Weights of a small encoder-decoder image transcriber.
Model: 11.3M parameters, encoder arch mobilenet_v2, encoder activation relu, encoder depths [4, 7, 7], encoder widths [24, 48, 96], decoder width 384, decoder layers 6, decoder norm layernorm, decoder activation silu.
Training: muon at rate 0.01, 20500 steps, batches of 128.
Data: trained on seven-segment displays showing three digits, 13.5 epochs.
Rows from block 4 of the image encoder of a small encoder-decoder image transcriber, named by matrix and row number. Rows with one number belong to one channel. Each number is 128 + 24 x the weight over its row's rms, rounded and kept within 0 to 255. All counts start at 0. Numbers have three digits each.
Before each channel's rows are labels from the 100 images, of 14976, where the channel reaches its highest value: "top examples" is what is common among them; "peak on" is the class under the peak. Only what is clearly more common there than usual is listed. The data: seven-segment displays showing three digits. In brackets: how many of the 100.
# convs0: expand pointwise conv (encoder.blocks.4.convs.0.weight, 72x24x1x1), inputs 0-23
# convs1: depthwise 3x3 conv, stride 2 (encoder.blocks.4.convs.1.weight, 72x1x3x3, trained with AdamW), a 3x3 kernel
# convs2: project pointwise conv (encoder.blocks.4.convs.2.weight, 48x72x1x1, transposed), outputs 0-47

top examples: the digit 4 (55); third digit: 4 (33)
peak on: screen (79)
convs0.20:141144117121097164140163143157161123150130149125130167163128083096136153
convs1.20:143160149129167169121129144
convs2.20:146080111115153171114136152124109114102125105111161163098086098102118104130144139166138117105177139122097139115106078102132137133124121125111164

top examples: amber glow (40); white glow (40); third digit: 4 (27)
peak on: screen (69); lit segment (31)
convs0.22:174154132149101097106148131123105141161136106131105132147090092085140128
convs1.22:125098131116126172103105159
convs2.22:143124126125155144109145145133144134098143157049157099153137148108148110124147121141170117137178124154135141176138161135131118097169130144144137

top examples: third digit: 8 (26)
peak on: screen (82)
convs0.8:117105124101141163116129188136178131082120138126128109102129141104103126
convs1.8:136141139167167143157156132
convs2.8:177130149126118066113135117120110167102133141113134094139091112087128122146120182106125134160115127141131108124134148180116110128148152101122086

top examples: the digit 3 (91); third digit: 3 (53); second digit: 3 (28); first digit: 3 (26)
peak on: screen (89)
convs0.50:097130123084129139111091170110135137153120120141159133121115111157188126
convs1.50:129140140156169159149154147
convs2.50:177119165136146131118125131111104106144137148119158144138151159116138137084117128111101128125140130152119148118137135101209151119120148123200130

top examples: the digit 2 (55); first digit: 2 (33); first digit: 5 (26)
peak on: screen (96)
convs0.70:114152113137122167170117119129161098137171120130131107111128128176161095
convs1.70:125108109108118120106160176
convs2.70:137136127152114155104128182107170101118120127154120118119145183183148135090098161148162117166135153155124144148134158161124135137140108126106122

top examples: third digit: 7 (28)
peak on: screen (89)
convs0.29:170117156134138126117094111171124111144115158081134133142110092104136091
convs1.29:138135132166171144154156135
convs2.29:124151117153161146093122079108144135100061114145127104141130093133156161157088104161085144159133095127110120120125141133141142149134104148134116

top examples: second digit: 5 (29)
peak on: screen (95)
convs0.27:139081169145106084097136163134128101144154120152137115116157111141152142
convs1.27:135152162127128128118091084
convs2.27:108121090122115107113139083154130097155144161138164112137153130146179151118126129165138080169139166175123134133149112130125159129091135118126151

top examples: the digit 0 (96); first digit: 0 (39); third digit: 0 (35); second digit: 0 (35)
peak on: screen (96)
convs0.49:209088147129098131123130137140104127129138135147148124114138151123163103
convs1.49:141155137143171160135154148
convs2.49:104140131155133164127107117164073166081140165131103104121112158109155185130110154162123115073128122124137113138110124112115137121123128163128139

top examples: the digit 4 (78); second digit: 4 (42); third digit: 4 (27); first digit: 4 (26)
peak on: screen (79)
convs0.64:144086115107149119166112134113117125097096118166094154134114140132102082
convs1.64:157142123169167139148148131
convs2.64:116116144144103100121099122114155154096107118112133131123094118112167127133128177112124139122097143109128131176186184136135131149078113121113162

top examples: the digit 7 (68); third digit: 7 (38)
peak on: screen (87)
convs0.69:127170128088139129130143175144135108124096095090125154171121115100119139
convs1.69:126115097143150139142169164
convs2.69:137132164137113123131147105109125125136141138086142155152132138087160081129131105126181144122152177168092120122095101117172122131098096130110114

top examples: the digit 2 (92); third digit: 2 (51); first digit: 2 (49)
peak on: screen (88)
convs0.52:104131119127083148165112140115145137156184130153121158135105124115173123
convs1.52:136145135144172160134156156
convs2.52:107112119145142111128125174117122162113138153131126131149125114185158125117129114141159140087144087103167144091167176154110138140172106128147130

top examples: the digit 5 (79); first digit: 5 (46); second digit: 5 (27)
peak on: screen (96)
convs0.48:101126141118135103141184124098115102086146134089109114149154106130146098
convs1.48:098123132112156159138157165
convs2.48:125123133125100125149104112122134113123144160150151108091136126071112124114141118115137128166122145108089143105103093156107130144152073065105099

top examples: decimal point (100)
peak on: screen (93)
convs0.35:165121129106083091137108129127130134113146090103142144064135124128102134
convs1.35:102091126157150130158158132
convs2.35:120104107094151150118165148132118144129169156152100140101159159092150135099164132080111101118118089148143140141142107088135119119131097106103096

top examples: white glow (42)
peak on: screen (77)
convs0.56:128134156095141116140141075105143132171152138125123171117156113106151093
convs1.56:106148118140112106169164110
convs2.56:120149129163146103104158158148185126150147132095088114155156139122116103123100093164129135125090107146125155127169080116141164127129138135149112

top examples: first digit: 7 (29)
peak on: screen (97)
convs0.39:128141128117151109119169164134136122141123061122094161172143119128143130
convs1.39:133155140130158156105096095
convs2.39:151119114164129119107145109093155118171122151126119084086109137133127121106129126152071120148171159150128109136087112102131083162156115134115134

top examples: the digit 5 (64); first digit: 5 (34); second digit: 5 (28); first digit: 2 (27)
peak on: screen (100)
convs0.44:133143127125129147171124124102163074092157133111135115128132136173160103
convs1.44:120118123140161159147166159
convs2.44:148140124155143165119119183124145140131200133173146118126078151143096133114116166134148149130160143131103125133119127127106152139136137121079101

top examples: decimal point (98)
peak on: screen (88)
convs0.54:128152089132134162102113102144114166152161111126086134096107122088114132
convs1.54:103113123129164143154174136
convs2.54:155131116155118134120180110139158095148115142148115111096112094129129105137115149134146082133100100124104174134155149146120156135093140194147126

top examples: dark on pale (36)
peak on: screen (64)
convs0.1:112110115113172129161145171160099147125105115117120161118152116109147172
convs1.1:160132134171166116134152120
convs2.1:140126156114126106147117112133155156137152090112178107133130184169120084119149143133139168130118124097125174135084133138137104141141166138098107

top examples: the digit 7 (71); third digit: 7 (49); third digit: 1 (29)
peak on: screen (98)
convs0.68:103102148120128118095078156134104137159085097137121108146134116152134089
convs1.68:143162149158168143144144118
convs2.68:157079149089153137113137133178100105126143125112127131115123092121122136078109151122147106128129130121138106164120107151132186135091115097172145

top examples: the digit 8 (57); the digit 9 (54); second digit: 8 (37); second digit: 9 (30)
peak on: screen (87)
convs0.6:099131092119105080140159160107156107148161086125102143116136117123141112
convs1.6:142146104149147092151123091
convs2.6:137126125144149106106100133086090117113113150106104118155101114162120178125145099124124150131132120130107119104151123170110106079138158072134088

top examples: the digit 5 (86); second digit: 5 (59); first digit: 5 (26)
peak on: screen (99)
convs0.5:102129128103115168171145111120133084094147154135124130156144137120123076
convs1.5:165150124172162143128124129
convs2.5:133124143155129143115159122168116116120167093086160133142108102090101134149119146122138119140157134070119111110113141100118158114094183129136166

top examples: second digit: 8 (31)
peak on: surround (100)
convs0.60:123101103106133147133130187141162145085124154131150114105126162101148109
convs1.60:123169168115152161121121126
convs2.60:121108136171161129147119156119086168115101103164132131114137125114100102140121104118138109125135101195152156130133135156120122160146172088138098

top examples: dark on pale (55)
peak on: screen (63)
convs0.62:143128093110153157134177175142164132116106136132124121147143095131171138
convs1.62:138144132152115092139103083
convs2.62:183169151125111148142146100140113153141173147129161103148097185148124156141101124117115119145084112112145126156144092164119129110150126126108121

top examples: decimal point (100)
peak on: surround (100)
convs0.21:138119124112065100136106133147125129131136082094122132082120152113093142
convs1.21:098162170114135155119114138
convs2.21:112091109145079104134127133155146092121123168148116126186103136085123117111146123137124137160074142128179142143119123108127162122132139169138139

top examples: the digit 9 (61); third digit: 9 (34); first digit: 6 (27); first digit: 9 (26)
peak on: screen (74); lit segment (26)
convs0.46:134119121157085089122156148103168128151134112138089133143078123103136126
convs1.46:122116123120123123140171182
convs2.46:141129112143089107176124108143118128150110094080177119120153069079148145132119105104131120119128095095155119124137109128120152121149153122141164

top examples: second digit: 3 (25)
peak on: surround (99)
convs0.24:126127140097132137123113111098161163170149144109108147106121135076164102
convs1.24:137158150126140145094120083
convs2.24:119165086131103121134127082076098129140130145115138149123112125119113119125140150138100105125113146153130110135121174078151100133140067088128095

top examples: third digit: 5 (27); first digit: 5 (25)
peak on: screen (85)
convs0.65:133096142121126111109139164124186125109116088128150095140137075113137134
convs1.65:098093103129121112134172140
convs2.65:168115086139118144136078125128154085140141119143149102119099082129122134100129159106107121122145156126104094107102146120171108099111146118118077

top examples: the digit 6 (61); second digit: 6 (47)
peak on: screen (98)
convs0.14:078108126095099134132112094149119114117133157118118122123147117157097070
convs1.14:141140110129168144138175147
convs2.14:170134126102085149156078114144114141121150103120117124102080126175139148094114117177108134137137124122141111153138107119162150091135166109153132

top examples: the digit 9 (73); third digit: 9 (32); second digit: 9 (30); first digit: 9 (26)
peak on: screen (85)
convs0.18:148104121168110097105160170088158118145128116099099131129086133133136126
convs1.18:134139125150170165133154155
convs2.18:140128141120086125100127065114116126145080141126116115099134142135115100097159116158111101099126108107164113136146103117103120111127124090194136

top examples: the digit 1 (70); third digit: 1 (60); red glow (57); third digit: 7 (29)
peak on: screen (100)
convs0.12:135089153120122150093076103112092105126091134136145106152115122104155135
convs1.12:128157152127162160107150154
convs2.12:146148135130118147071158127120145128126123155128120110174122085115161173140141160109139147141164112108124144163147111146123149138192088112133113

top examples: the digit 2 (77); first digit: 2 (45); third digit: 2 (27)
peak on: screen (100)
convs0.61:121158097148155161177122134137128104148161124097100106106129146134161097
convs1.61:154160139142165165121134147
convs2.61:142124106167125143156156107133101117148147122145130101117129121130113148147147169104143164163093145144116174106103151149120159164104078106152165

top examples: dark on pale (52); third digit: 8 (29)
peak on: lit segment (47)
convs0.23:160126125116099092138165144109130115157170129113139109078114090108117143
convs1.23:113138135101168156106157147
convs2.23:132074162108124141100154122135119119175092147138135170140122108136143126122136117101142110127128110105167085113095171111133121101084156114114167

top examples: first digit: 8 (34)
peak on: screen (88)
convs0.38:189123148100100140092123126098121107125150140143092118142092117118095117
convs1.38:099135140081120150093133139
convs2.38:127080122100165135161137141136120104148125117146151116163107141104115157120146139123145136131144140118140152165084086120090153080114162134184119

top examples: amber glow (37); first digit: 9 (29); third digit: 8 (26)
peak on: screen (78)
convs0.57:154134122113118148127111107118142151160172137129068143112085128087130137
convs1.57:139152145139175159117104112
convs2.57:136138073078106138117117131108142134063126154149118120101092115140091111112125100119151127116123169128104144093135160129136124091111092133161114

top examples: the digit 7 (57); third digit: 7 (30); third digit: 4 (27)
peak on: screen (99)
convs0.53:152158112104159154120164141136152126134101105131111119182090099102141123
convs1.53:127151164097089128134114104
convs2.53:138142161118139142145138094122124136167166092155053107120093138104166134134124135135103070152093138141113128155112110125149107123107134108127141

top examples: the digit 3 (56); second digit: 3 (28)
peak on: screen (92)
convs0.41:127168099097131142140105130107143152158137128096134149190127149105159131
convs1.41:150124112183132102141134105
convs2.41:130070162164149085089112109131139125158140140147108103139095139143109129139125109128146145086095121108124169089114102129111120144136112144116074